{
  "image_size": 20,
  "bias": "none",
  "lr_schedule": "wsd"
}
Rows from block 3 of a small autoregressive pixel model, named by matrix and row number. Rows with one number belong to one neuron. Each number is 500 + 25 x the weight over its row's rms, rounded and kept within 0 to 999. All counts start at 0. Numbers have three digits each.
After each neuron's rows are labels from the 100 images, of 14976, where the neuron reaches its highest value: "strongest on" is what is common among them. Only what is clearly more common there than usual is listed. The data: scattered letters and digits in many colours. In brackets: how many of the 100.
# fc1: MLP up (model.blocks.3.mlp.fc1.weight, 1024x256), inputs 0-127
# fc2: MLP down (model.blocks.3.mlp.fc2.weight, 256x1024, transposed), outputs 0-127

fc1.142:507508495494516524462501510531501516510523501500488492486503490444472492516510496501466482512495501527466499477493527544498470496472522472505522503501542516486497484473488508460496500512465503525476527499479507536501496484527518493513563485515506530499491493525513567485482481477463478531505469507501497509507481506522469527525507446482497530501530512451486538473500500482502493497527
fc2.142:489507495506488522491532507514488519480540447490489502474498487527504484504436489529549491500516525497515526524480508484493479493499481501548469515517524507536514492507501481508526464454537495539526529558525485516514512472534520484508545495513523517479517491485500523496517480499492548481495485486503510523500518489497444483513480499489445487503510509454534526440477490466507494492506
strongest on: the character U (29)

fc1.99:513485525496519528506552478496478511482503517502527513532507503519496509482492512507460462495464489499515443511488494516496492449532516528490475521498512542496504483473497500493523514534497494476489527479456543511510515486484501512494534488485519516498497493475482510482455474433438520522487564532450475498465498503489479507501511499482514514517528499467507486506520502462519438554524
fc2.99:487467480559498532554544533503514473489505471484516484493470524547516529505533493496483493482502521531437517465556492524507505495541540555431507520488515501517474527507484503475500509522508484536500504475465481518479527475505528523485490488525492528485515496513468528473489478488488539464487519497473481508485505499502507550506518467513496484506499515484448528530486425533459502496520
strongest on: brown (53); blue (41); purple (40)

fc1.763:527473529526512527492495496498483466472473469483507454521483491495451524495495525500492433481501476510526469450497477531481495493514496499509506525534496481501508515495534529533489501539488503493530482451466485534495505504554508516499502522494538487489490502487485471485462496497558511532491498525491509484539495513538473514492533492472478468540521492500491514528544516495509490478516
fc2.763:518474557523495508494499517534500517488528537513473488513498543472493549510479520547515515493521507504509474487519495497492502492485511494484508488486548519532522468488497523484527514491490480537521536429488483462495489449502479515511506526467473516529504466546499493505526498493433476491515461506475431496568493507459506482478480477498457469502514529568489481517524451505481466472526
strongest on: brown (47); purple (41)

fc1.26:526470472482531488522513501533490530491495509482541503494497490487525473533512531480425496501519475521480477468501491517507457493492448531534497524494512501536520477474494513517513448516466512504545511487481524492505483489488449569496527554495515479545492481494481478526502499480448513514523514477456486464504476537486528491474486501471497483548501560529514477521495486471470504490509
fc2.26:519503487455466509513490484568504526466470488515499485476525479528519492520468496473505505496497489518537521509523491472507492523491497481489478558486527494496466533512516462527447551493500516533487459502447531539497464487486497524507547534468509486488542491492506504494476506503515506486507549466518514505486506507525428527522471496540488494513498457502534519493503480514507489517509
strongest on: brown (43); purple (41); blue (40)

fc1.277:484472435498502476473492488516537521463512480544499543495515447478515478614480481532510487508514516445521512470479536471487496469547497480512491521502482548507461531524528463488510500505512478472494494502477543501504500534484490547455492497517517499529490512474527488488514489479491509511498510497483495490515509505490506513530531493525506486509548494465528516435474479487488494490491
fc2.277:503492448524508508457526503503555490476536485538501502517500448506512520543487511540477480501492515464543482485508481462524511487503514471532526474494474516506468497524528544465507508517502464492459503448465518527491496533509487485496491515510511521538503463471492518471505483494501506550496486489480444498506510479506490517493527532497521512513532514488490533524496517491438503472523
strongest on: purple (99)

fc1.192:485458503498507502507508473527524512514531517512538488511531488480494491506549514502481460524486491474452490492510529519524501478553482475510405479532480507495486495489516488472535518496486469519518489485498550517494505477506455523501498519482528506504502496485473509471539504468446481540511538532484480494534495533515495473515527529475481462499516520512517500510536494431486478492491
fc2.192:487475530514476486500456488513497429468480490509512519518537524474531519480525501579474516494480520499550510493523487448484487472510528487467514467456492502533522490514494499531512524463505480516457514458522506484548507512492494492461505455483505499510496498520485512510542497497534481500506491511512488507481521488458574459460477501462568505529480486519490499512511501490556498499489
strongest on: purple (64); blue (59); brown (47)

fc1.716:483479473517536474499484506503555451465490499489534489502520497472505491488483470465511475504487501518474519507490479502522460504495460463562503512512514494530467493476482546488514509510501491538532517450498489480475463503480478502450505504505506501532534441563485450528499480518527502516527499450503491489497477503546500471487508486458548515494511529522485517523482499465473502471538
fc2.716:534512506477473478550515486530480487486494493481508497431507512503544480497454532530497488505475482504495515512519516424532496517448521551472514502510488519473495511494500496515445523490515470506506467481471526511511479506497541477501519485484515523484477505470527486507489486554546501488502523476468495522520484532506468521518531482510487489545497491505486510463509486479518520511503
strongest on: white (42); pink (41)

fc1.303:497503492484506508513464446500492540476543512485494499492523513467500517504520512528497506507484512510462494505518494527500506483486493473528472496498516558527506484451517504502479511519519515522512494470465496470499523489524500516428517489470527551514525513516446464505463515453453525486520536486463485492512479502510458523529521512537537448517534502488505446488491497506494472510608
fc2.303:524437519501494512475502467500498490532510487529513512495457493487475464501561478471462516502485489488508488549537538554499500492508539531505532528516499483487513489474501494508508456533489510458488489497519499474500510489532501484515514507521507495469487532482496504503498552461492501460527501509499544533493492500519508493511529542481553515527532483459494503489498511498510500514469
strongest on: green (67)

fc1.538:496492445493532479505550489505453486504472479497558498493440502475501498505493502517476509500510504498502459487485514520512510502566477475526483494507526526557530519482575508533512501517492527485494496463501479465483495506494506510511473510519513522519476494505504535516489514513472510506479504447501474471510542502493533514498460514511484458522515518518498498466533451520520514521499
fc2.538:492489497505461501514505478479498460503477513515529494518452486520475466505546509451521500489499456490501535485512510497505504509514472445530528479462529501501496490494509456508507514469502522514466492452476501486447494518462479540495499550534544479499491530505551518516458507486486467522511536503515503488518501527516479519513450492520528476518515479529503584498521517465528492466476
strongest on: green (100); black (44)

fc1.497:482483463518493500503530485485509469483481454494541488540485471462531514497454515468486481534513473501480463466487471502508516512508479482558508479526521517537493518461529483464493491518530491514506482481522503480486478509547465496458485508456504502537498465506508551505484469515469556511541504473478536467540491498520537522489484524463479469530517520512496467517532452525486499482516
fc2.497:509461489510475510539503482499551449515490482479519520517532517461512506494481513497488443517491483492463534475476459514526465527511493526526517466488524457510485528478540470525483500486508507525462499502511511568493476605504491486423514533495491528518520468506498475495506485529524495510506530485526523516478490501504474519481503497463490466507499494528474555519476505473539558491518
strongest on: green (97)

fc1.288:481518509515500503515513473489478515499469504486490492498520514507507470499482507451488500474523533567518473479504472531547490507493486488511462476515519545504515487480536540484486466521519505532503505444515518504512507524544465478474540474420557522506507479530468497516523516514478495500501499532464509489524469500540490476507483507471489453492509536532499442526529461522538512501511
fc2.288:492474493485538529548519461479524503531484496478509518496524520526529525496497504529503520500476542489476451502521456531553529521523512482509531466501489513508500517493510529481462475477501473473451534454527541505480520524492496480488471506487477572500493475458484463464500492498511464491497519503499550535506521536532459539479494491508510446465492490514464535539487482552540544482521
strongest on: green (100); white (47); yellow (44); pink (41)

fc1.139:481500509522499473510479479505497489485494479460537510503486519484528499475486530482517515538510509497464474508462475511534511519515449486558500497553518525524502515489475471497477477510533499489470498474553527467501461479530454479451502452487522508527486470496513502532456509445466503514528517494494521505514512441501469466507538548462576474462506490502545488496495463528485450502512
fc2.139:519480545470464481522529453491514483499499509464514508516468560526548482494460560512469442502514496486508548512463473521492473512500507513491517480472496518467512507482495466511478512497526508492511501502492515539522492549504506502475502513530492523454505452491497468487499476518518492472503553487519522546496489489506484535492475481527467443477509505499481509514516534450544560524503
strongest on: green (80)

fc1.280:479457508514523555471509479501508498508495467523508490542500499451495529467496538436492522491483468485492472505474508507498449504496473478551510520491533501536495499509483510472511475525485523487502506442537471501472482497506466533466464471489475501552514514559481466499493521480494548558505492490480501484493464486530527513489523515477544515483520528489497460538514495501471504504544
fc2.280:514516497556509501535461516529486544484498491514503512510523531492535492508503470469526472508458490500534501495438497465465479487470493497499486505517510547542495488485489460470525509522527523530514495505510502509524469498492493545497523456492525509524509465522463519529523526551499482487536578492503491533478471540502504492480523495502478495503512503517490499516490513494532489524502
strongest on: yellow (46)

fc1.717:470484532488496508515497489532505506519490504520554486503490475520502498510511562482446514471470519503460482514491549528513507516480502498494508517504530474511453518500497487526481506530502520449457501482504494531497481481557518518518470491558500489501453498549490546492470543459503530552497473505487468517527476432558515511513532501502536492512541478509516478459512471510479497492520
fc2.717:539496460486495525465516505482499490464526479487488520518531484486473502472497492501514459519498514463485507467549512489494447489561466483493465496509497508513530485529509535509511492461469497517508493544480513477498535510461479522480491513465493469497511555471515516506538456534475503502476503514504497480506539549469520480463429470485485491480474497514532549531488499477457472492503
strongest on: yellow (43)

fc1.374:478457493496556487477502493504475498477486478496504486512434531514451504484508520498471488517488509477531519451492493551527485494526515514540456489500543504552506463487499499473534496509515512543528457485462517519449494517478526477443480524535521536496472432502534482497517478521462502482502483497507514488503526526516458520515508493512484521498506501510511490472508526482564475492528
fc2.374:483456515457474462507490466565486491521507510515493509502490471525486506492542497512471518525466485518527490530512501523544497511500520512505516508491481503460472478466494464536496532537499522478474494522496526467540527508544487535525506498492484533469515509482522520521536490467510490462534448473511520521494480490479507486478478474509514483502498443521496497520472541525499499505490
strongest on: white (59)

fc1.313:487465460460517518519484486480453557488510460522494489507535532482502521465486515453428491494476494536458495477536480518532509483510495453519457500511484526499500461492531505475478502513464487500479482477487545502513517528502506525505480504457512510522507506533497518509471485499498524523503523514488515474514473507546526524483498522496494469471489515524489458567530450478482496512536
fc2.313:463484508488482510514517480490499503536480458517499506541549514514464501480487494450441515499511496515544487500490488531532540495520503488531527460478489492496489484492500482483505480490472497467471494493498515522504496513499470504495473515499433543516477472500509475519478525516526461489516528517546567516511495514507473487474494463500497448456483497488482512526504516506529485509502
strongest on: green (67)

fc1.43:505472468515526469484510498502461503494486506480534487493437527466524475502479506520441515505546484513510465486515526532516504496554501478519483491528516497546533499470553511508535496501480512471478503468480486465483467513492487527511498484516505523521474491494510528496470531490509515508497523437500460500514538559489533522512477507510486484535508486494498524502527478501521501528488
fc2.43:514489509504451505517500486489484484509460480520531491531481477508486475490516509460517500489496468500504541488509498497506504508503479460522530502471520497488481498499513432500505507471505502514458490458477496472464487524450478561491513547504546485508498532518542518507461521489501481507502543494524523504530502536512481515513467505543521473501519486533493544500543514476531508470463
strongest on: green (97); blue (48); purple (43); black (41)

fc1.55:500494500516535499513525478499483479495495503524525513517505524507518517476531521516445455499479454514481486526497460522515495464513516518490504496488521535526490466473501521522528532507498476488512521468484514508502511487505480487481536485491519514489497520475488510487472482453435489523480534511495532487479487515518464514481517479490501511472528536510520525514547494491504411548504
fc2.55:488489477491531512526540523485517495499516498467514464504452525555505521495512509506464475481511499516448505462539506526536510480538533529470511506510516515512491527506488497495522512496470507481485497482473481529497534515493511548489472497551508496473485480483465502471498450481459502495472534475476486506490512466515495556507502488523510514479506521487476532537499459500489491523534
strongest on: brown (52); purple (49); black (44); blue (44)

fc1.519:480500480483491514530484503539511490493538511499543492491507497496524492496528517485463473509474470489478486524497506515455478502578506417520507472550488503466506458505481486499489515507487533491502475511493515505454490521522436509508508474507478529487464503498482544484453483523514554485497518464474496508462502518486489474485504500492530499490508501501502492498497478528497470503506
fc2.519:517558512529511495454481536492506542535482526488477473506494509447538468473502533492540466493486501496442484489485482512497557484495466484500505485512533511461506496502512509512504497484524461463513498513492477464502493497468504505528548512510492505501490505559482529500437502510466513516491522510519494481476504492509450501500514546525468560500487539500490484470564454488491471497473
strongest on: black (88)

fc1.204:518494525499533499509504519558531529430513493497498498474515492496476500527540512496488460497463514459535504479491488475482488489485472520518461502453532495528482483510464477489534509509467535534519546484481484562506508535516533526502531501507476505497483516518492479509547486494487480492483514471490483521524492482517519513502488491461511537530507496527500505497470477436453479483514
fc2.204:488469504485519464489491556448505473488524577505491485486516481482514519503484520518485511471474504512514471496535483557558529483535488443465475478504510486477527522525494486513480494478480486435533492501529503487485515485522514497567460504495501461495469470507520506482472482481426496538469473511511513478518495524508522510463453488495490514517485498529482438491529491506475464489529
strongest on: white (97); yellow (41)

fc1.386:511514547490555507469485503508489571433516494504473489502479511498503508476481515513511489486480475495535525460498488496521482478475493490532466557511564494501472429498498505484495494521470530515463538492472483552466492504485447542475509411502504509513498525499462535510474501529489520517515485508488482499475508523490496498524544504484514542458509521512525487470499485483523445544516
fc2.386:520514484486453499472515480468538480507509480465485502505472478523560499473512496472524495498493447501478533496492505539521524557497500496539514501469490457518501511518493517503452511466536485469502482517511511504471465520484513462506479461487501492502527496490528512524492502553508488529514527483490567530485496484500536515526511535461504515492488489524454485496498524506474516459495
strongest on: black (51)

fc1.344:486490550501478470483518497520458512524523519533485468522486499523515488481523551492484526511516517513485508492469532574510495498474497489504488464476534498584543497502502485489538524507447500467506467472524468534496490419506510488527535460509508503508512489513450487494500563472441484504493489502498476496496519496484487429472491475523489513491487533485491518504511491523499492484510
fc2.344:475487478532489485503486457487513474494508511530499510514487522478541518519501509525490523498455481491500499465530520500520496524493579427488509469413459499484491525504491504492464487509492501515507514451476488539532492506485467477535503490505505517498472517486511481499559514521560515520512465535501466513533494519519510488469513529441505484540494510562477512517528491467511524487506
strongest on: yellow (61)